A small model that answers yes/no questions on an image's attributes, trained from scratch: encoder arch swin.
Rows from block 5 of the image encoder, named by matrix and row number. Rows with one number belong to one attention dimension. Each number is 128 + 24 x the weight over its row's rms, rounded and kept within 0 to 255. All counts start at 0. Numbers have three digits each. After the name is the row's rms in percent of the matrix's.
# q: window attention query (encoder.blocks.5.attn.q.weight, 128x128), inputs 0-127
# k: window attention key (encoder.blocks.5.attn.k.weight, 128x128), inputs 0-127
q.102 093:142140117111143134107118182133131152121091176154116124129153123126131125090149084120126115101117158127066134144123134120157119149123148137150113166121156128159104143158136113139162138080119135117111123156149171171156143112133138137161141130110125158109124153137131097138171140120106111127096138171096166144158053091101121140155108121078125102152132147117119091133161142096146170095150
q.103 095:108109136129119148073124195135152122109111132090141104118109120143075147119136144110126115158104135166135096121146123125121077183124103139114128132056113098125114097148127136114090100142104135085139130128152132142149112127172112135148130109116096148153183164131136138169135162101142097140126118161128150120126139161139106110122134122112156110077108102071121145136132141106111121179128
q.104 090:156130172154113124136103094110099109126100113098150147108081102134107113112119099102135125152126139120130125148121108159141139148137102107119129132107147126108118153112140093091113164180179151143127163124120134133116101148110148100156104047111139100142163142150118129113092084118148147111106130147161136106097124131097075143150159140126070158105140173103136091122135150122170114129133
q.105 100:131123117126141121182124123120109173115126134121119127168147126130107151159125094113103153135131123120139120148141152171100098120098132100111167097140149134127140104120147111150144147115098172134132130091143137122115126155089120121126155081165100137152118159119107104133166175132063120117087064103158125127092131120133116087150091134180134159083149124155090103174150123138134128107099
q.106 102:092117140129120119132183167134140094149139112168072096119127125153127090137153093084104122131125119127109109167109158145132124108091135153146136145098103122119173172140094108113120088133145102102130128150135125123159173147161135118163140120131157153101105125091090127114074120112162155102115123132137179106118141152146161096160136119100103145171085158125149151120160142117127119133121
q.107 099:141117157160161112110105169107135110128159118109128086142110116122166103098149076106119110093098111160100134167133095124134082117126101117119132141134093127151125107089138105138148089161110151125165137163127107102107117131099105144159188114135084119117127101103151132119173140117149171126150117126124180132161139139119140150076106122104136105088116133132080110156147138169122152131118
q.108 102:110110128116146114109157191135125101147112101110154119095129130158120133131168141115132129090130137111133126135148137083121137138099088135123148112147107104095113092193116160153136140126118167148152106156135133136096115156095118120138100143128136176150136185133095123104131145101114141083114091120083108122155108133110156077124130134096129126116061095117122123114137088115130070106155
q.109 093:110122112118130159157162110115105098125140155141112149111090099128110135138128124121133103142143109100131158142129122140159138114105164082113160157107103146135113159081110118099161128141132119136149144089145114134099148107110156139137170147149114120129138083169144125117153105103135124135165107091094099092125122130091138111124220110127089095086140177138133108131124082092115127107086
q.110 105:129094153123120157135123126128114106102146112146136119106126187121088086129110126086111102077104089131083090104123164175139063100119122082105148122104127127137115177140145151139158156141149136163110080117128088126159113137138152113139106137134121117146139127153136151144105092113153117133136128082146113087111157100137170093105126123121116143111124142130102109120114092112174129153161
q.111 097:158162147144132109111163161168117130114161153096166132176141110089157123158158115188125169140128146127142148154140163108146149130114123137132166109103123113152133166093107090129105141137144092123099125149067126125136136174128077129189121130118123123130142155098136096122105161137081125106162141082127137152144124103121135124122126142167169100140119134122159118119114116110168128151134
q.112 098:118130166112064107132146136111132140109160116115090124153141151142100112163133112124146147120113101116116155169125135136181119118128146081139115112135152164111127107166158108079187144107088148116140139123141108179141177118119154141092148092170158092103094102112088141135141119117170138151165129138126122168127131128152182110097128116116116138095119125144112149100136096128129133111110
q.113 095:152132124155126120100163133135136185128124184153116164123082133136165110090138140120124130147142102175149105123113114123093138112149141155140135128098115125150123096146136105086129162154136135147135083120097176128104165138148143119131135115102092070135123131124116124141166114100125137151116099115092157071141153166152099099119133130146102117130133115185158129113101095133129118189157
q.114 099:125146129133168126135152127171106169082120154118133153156096097133137139112145141144126134112093117155128130098090124152173115108130091102157154123105131087156170121110149136139099146109131140077169139114125102133121133135112125129159099134128095102142128098118149110119150131141142145139093138137164136130126155132110138108204139184115066135130126123183077137134146116128082143091154
q.115 089:148113114094186169121143122159131155066096127144169126106120127144117163093119133141114103089153125182104167140112127110128114125138143175146113115123103123102147140109104164095133142104124126140141119139148167116119140141104127173154102123135103136136165071145096115111116133178128128117108108190154133147170167144140089098158099147101156138158118103108123112120123151131143149137138
q.116 101:123128146109118111163129164158126103127143125143107094097102124099105117116150158137142089097146137181150162113145134154129125170143158111138211165124097148133057136128128146170135147128113136111100115126116121144120115117130115134157132143128163150089106118123139079150142161125113079100112138148127142144164130116125138142182150134170119147129133176151118166092137091150115150109116
q.117 107:129149109128114094120097160088083123126128124112149124123125100100169148133111117157167126125176149155086125137090129178099143121083128102093154125133158114131146163098145165119172146120090129113159101137099129142142143196146077130119118122134132114072144154131113108148107157107146124084112126124099154106148113107162116136124100108131162148155142104117103133106126120161150129084114
q.118 113:144127114142092121085088145121145138152150141146114134158101119100120131091119153109106145136107111139116122131123116133092100136139165182137123143132093131131119126157099114140086103109116145177150145123116156103138101079136165156124122165155137166150167111110125108149133144117131134142122114083136191152094083166135122099129141142132095168124084129142105180130106129110117163143190
q.119 115:128134160127143122124080137107115167103122130131117099126133121117107133128075123121119121127130118102112129133112143132194157090098095138145090154127120099126159105103171088144146110124115155168097167164116116118146140107115089094060137175158132163133138134147140106164121097156125139109106143167148129111122099155082126140082101110104128155107122118130128117109120166082148099111157
q.120 098:137110144110135165121077138107154131129118189122157089119104127132096096182130117101158148152130130136115110123147130111146106085110151145122142126146118134125094155126097137085131117124140127167120129141139166146176121136123103116158116144152107116111085119155124124163127138114154099095095134132142163140172122150140136180103114173127094102118152135084153161161101107194090116126131
q.121 099:094119108148113157114146120122159117116151126112151125132125146101117162117072106100115171111133085081119139092130088130081139157113140163127126121140099151147108142111136125150101093143124118132087128115133107086144157089131106142170161121136104123084147130098170080119109120115111106196115141124121153135148119116131146117133143130111163069128129089075131124092122156132107112094154
q.122 110:122128133135156112143108144137123104151125126153109144119167096098129134124136107126121121084133167104134154150124104165170098166097143108183146112120165145144134169158091089130159124111106116136138115118122140147117118145143098093094106123110163109106111117126097137067136119109105113115117117172151152168131163120095155147107145106132170065141129139084170150115110142110086120133080
q.123 098:113137156129132143158148086093136109150115141119159105154164099190147114138107121123124140094129117134118155113121152122120089137125123146109136145108137115118120146108199168054162143105091134115115159129088155134172152109090112145086095144140155149098132125121105140130139142110129128119145076082151117158106130133150080087136125141109117112141141117150146117172150134130087154116138
q.124 085:116137095144136158084105088112148088125123168072082113095185137140123131125119128115129109153133155095157099110115095117118106137122117166084133144149122164147146128119143103144137145096102119120154118179127130173116095108082140110118108114149101116103137158166148132138121138093116144087109149142154115098132135122094182145140134086147117133109111157125146144159144144128168138147177
q.125 091:113135085167201165154121119115084166118132151138151136119152095174090112110149142069163163116138104142142164183173142132130122130129152099109122107170106152138100140122136104134100133188134115113145128111153157146174119132164123122131091168154129120132121156123111121127102123099125124102168110116124112148135112109144108121134126114105112116139126141148157185093119125145146138115101
q.126 109:080111154123108093117134110112140134082104133155158109168193129161136125141086165105104145119145104160156137170083100108119117091145150120149114128182111129148128144120113134104140166142082108119141114112140116152145096119135165140110137121111160133111122134097126149115113157129153201113105107135112122127168128086088093095150107131099153121112114141150081132123133104123136103145125
k.102 097:084078147120138139176111154087159088125131154137119149116103148114115182109144114120138167131130154112139096159161148118154159151115136129155088127136139135097123096126080126156145131119077109141125146169134103124132114106152135134161092118113130084157124125115097088124126157160101106105131120085108102151157108127173133115131162105141146123135126130100106143190088101096144109122117
k.103 101:175108121101088103149146137098123127176145118102116115131114097121116145113177098141097138112142156123140104116139129124156158111102136131117142096110127132119062128137058077132148168115162151111135159131097114101137151160142136146154150154115132110129173159107126156162116141159148107155083110083102123133141173123123132156133120147132155122098088142165147114116118148111088111101139
k.104 086:154115118109094122121127102131159159120087103154124088129156069122157108173138123125148126108125112176090120127139096108098127106134083121161113130102132132135129160167129139126122133163135126119114163122171124150142118108131140141108147113134144156112179124119101085121090167118104116156171079134148098145095110107128163156125153097107152163195112118141134136076150139136116096133116
k.105 101:170119154141146133116155092155153106143140162090173124137124110125096179131142146079136154070126107168145099111118114143088118153159103119115123104118135163138142136094128136170108122141116112128152124111162116105161102119095104119095148130097084146131158158129117146103111106141125107075138151128161137118084110109128086173143143138108121129139115136158081140104113090128137113163092
k.106 104:135124048143157140158100132138116122107110097124131120143127078119098130120126119118187097157121159114169091122119151132142144139109144092086147089178102125104122147148166111161190155100130127179160091140128131100131092149086160107114111148121138138134154158146116126132122116133162117135120154110135095168107126143087136129105111126132095161137135133101106107151128129148154113105139
k.107 096:133100131133180092152097114125144143161132059137121149100113170123144140118104121141093101103185105138159133126129100147156167135090131170174167119153157135131119153098112110111139159142142114122140115087139127128165130156143109144140126145136108104154139143100141121120111109119135112153139177077123133154145121083152142152137125158142123119132081141141123095133157077157156102090105
k.108 106:119133131157141082111125096190073117137118136166149163132128142104111136119110185160141110128163156124148146109147150127144165117122128145134088150112147146093066129105123144151143096174144115151137141148099155075158108182117089180152141125121157151115122118131078140134127113133135127153109106143146155097151118138098092145138085113123104115108094116124116131099131142121134099134136
k.109 097:128116139103088110138115149154113157119105125147151151119170145133106132151124183064139155113118097126110148131084148116124097098145117134120127122142099163149133117143122138117135154145136126131196105075100144166156103066090172136103133106105149129165101136095104099103142160084166137124156137157105118132102120115120142087146092119111124152165140099137149151128106127134145136152117
k.110 094:116091084142141100126132137133119140123117106149130154150145124139150182098093048114133112121069103130106162132131099096066122107161150141102093109137124184098104125140130105142105156094118135082168112132116170103123114136120148120105130138143131128153165141162134108151143142157142115098104130158099142115150118144117108150124138135081154155124125114105088140128140111159157109152143
k.111 099:164111139160103128151126142132118135117114127099124074134144074116141137120131146174099104093162071140135112143138138148130112142119136129104119117125129091124174097134158121089082160144133103149126163048147137148139105142126138151123146125113106116145106144051155117131112159109152126153113128150119111131109133065125113135131124125141147155102141108097105145147140136088123089089162
k.112 099:129075120135118085160136104135128137116117155161113190092112102144104124133147120150149114142091163118109087115089116123178098119115133078121163149127115162089092094118089127156114131167128107140121108081136126130112116157138128153108119163141141111133144122117143110127132173137112100159129153084143127147181112097138120093122144169116175112099090122144123084136117107123144103116120
k.113 105:153112108162101110130146104126114142127114127119139111144141149198088120170144102137132150125135160106142147144159137114127074124139145152134140131145157121137125125168141153136119163144155130101137127167100143143160140130124143140149084100081116141147123089115137098176101122160135095111116122107115114081097116202188153122083136125115101168140158169118103141125148115104134159112132
k.114 101:130164121149158150107166153159134072152108099111155104107146121096159134170119153066165145101115111118115163131128123121152079127137123128068135143139128115165115143156139149174143117141129156124113113114127123147143085123129155120122114134167120104125095121092139149180146075146146132093126134101135120181113121133128104119148133088139108156119123158140139131101135145187100156129102
k.115 104:107174126139113132109100090150159086135159141112094103099119135113172129125084102118096124169158143132132154161189127113110127126122137134101135088155125125150123124114122112158146155126146104121121148102125178111112106120113081121154107108129124144149132152129130115145177117157139134158158110109172096164114131159094079091162164127105074124135167150130107137118130132090133167116148
k.116 111:117118146099139144108109148082122091095104149110110104131144146093131110121115099134103126120097171112086149150134144142146137149141150144113091114162120144138085097106168117115106084127115163152155099146110111115080141145111143114124150189138122100184138117128143146173097103115085126163064136118094172129110131102120125113158133121147130119138123122108150094180158124153134136106125
k.117 107:114133124141109101106143131153114127128138141135116130134154173142170113073107233120100149131137112123110078135130154136148143121099136121142121142138142156119179131087146160111094136144146121159126093087091114088147125117108155097138156112117176136165105146125119117148136162115104168159135101095138155112126142112132113134150140106125168140158153117144150128091082113141117105133114
k.118 100:131135145103156147160125149140137103105095108097173147138172129132072153121104079137137115144189126121118179106111134167114120123139156122179126113141139118128151102142108093136139117106090124126141109119162113139145137145140169149162096095079107097101145144119140152123134119143087117109113191170094119143145143152126111102133136128104090133136155146079153109099144142089124136122115
k.119 107:111176126130106120172134150090202161166138148188101111079178099104106138100159135138100110135133083105127143118116125093133127144146090125130118115144115123095108150088131123138134117165127142115119116090155156110132144130154152122136145169117105130114156171126123138113117146130103158116174123090131141128113134089151118143107158079078143115109126124149156150125109156124119123136163
k.120 100:141186115163154142121147096128108130170162132109091126106098099119155154122116100080093121141125109128117151141115125128102154130135128125141146139145144161129149119121156094171180161116134166132119081141061115120128146121137128145160116111064145096128141096150070090111119084139142107148141102157131114153151143107157135149167147147139151145154097123135132118119153152144155147158127
k.121 099:138148112119165130142125126124144126112167090124142129145163118135152160080075083119146140135145105155157115138103164152114123137112127103142147089092121074149148145120138113114116079083136126178117139138090129084123126129113120121120129142120127136132111075082127135115137103125112099117080154172187106082125162127101148111145137121095132105152148164115151146098172120110113097138128
k.122 112:110143132086108149117147134129150098144135151140152125111123112122212140116148119145149125148110125147150055112141153140124167093161171104102117150136130156119094131092097097127108164122123171132151134100133169125138132099103101131112140150115156128118123143127112159122098152095134122147161099135134149117122100106163173125120124123148148123175131113078129112117109191178160126114131
k.123 097:104127107174152118109132122111131156146131133111160111093111155107088141160166154119128144154160151106133165103162104117161131092116126117110147123162157119118156157155093096080179118191122116131131136098118098126097132163149117143110133164136133094131125134163119100139097158123109172176113110126167134139172124117129160122165108140116122160117113141165090143083098146152129110121128
k.124 092:137139143108120148141114100094144132160129121190138181098129087121124141151141103079121130110118102096162111101113160098144123055166159133123145132119154102143136119117145094107161151125105111150097129124155087111155161166130086128182153134162162137128096112145113136123084127118076133118126128148104100086139097144093106157152127131138110160129111136132110148146117123108144104124105
k.125 083:141166193093131097125145132115134153121114117151108151127145119150142122103135108123158124158134141079142125074100143109144167076145116135139110124128144117140147148152112098114111123100140185113145114127058136153109140105171152136115127087144099141134148137111146125100145174165143117139135146163189142146132145134161097115155089148140096102112124132096142107128089134140089097146126
k.126 111:118144132118074125143099099121171135092112075172154121099077141089130125174128159131152143112126123118170102119132151145151137076126102099122133111140122161131135113130103142118108110161088136163114094084119150124136096121148116081147109110150107141142158118097157116095133108122153153089121148127122142175172134107097128083118130099096172133176135147140103112117112130133124121131101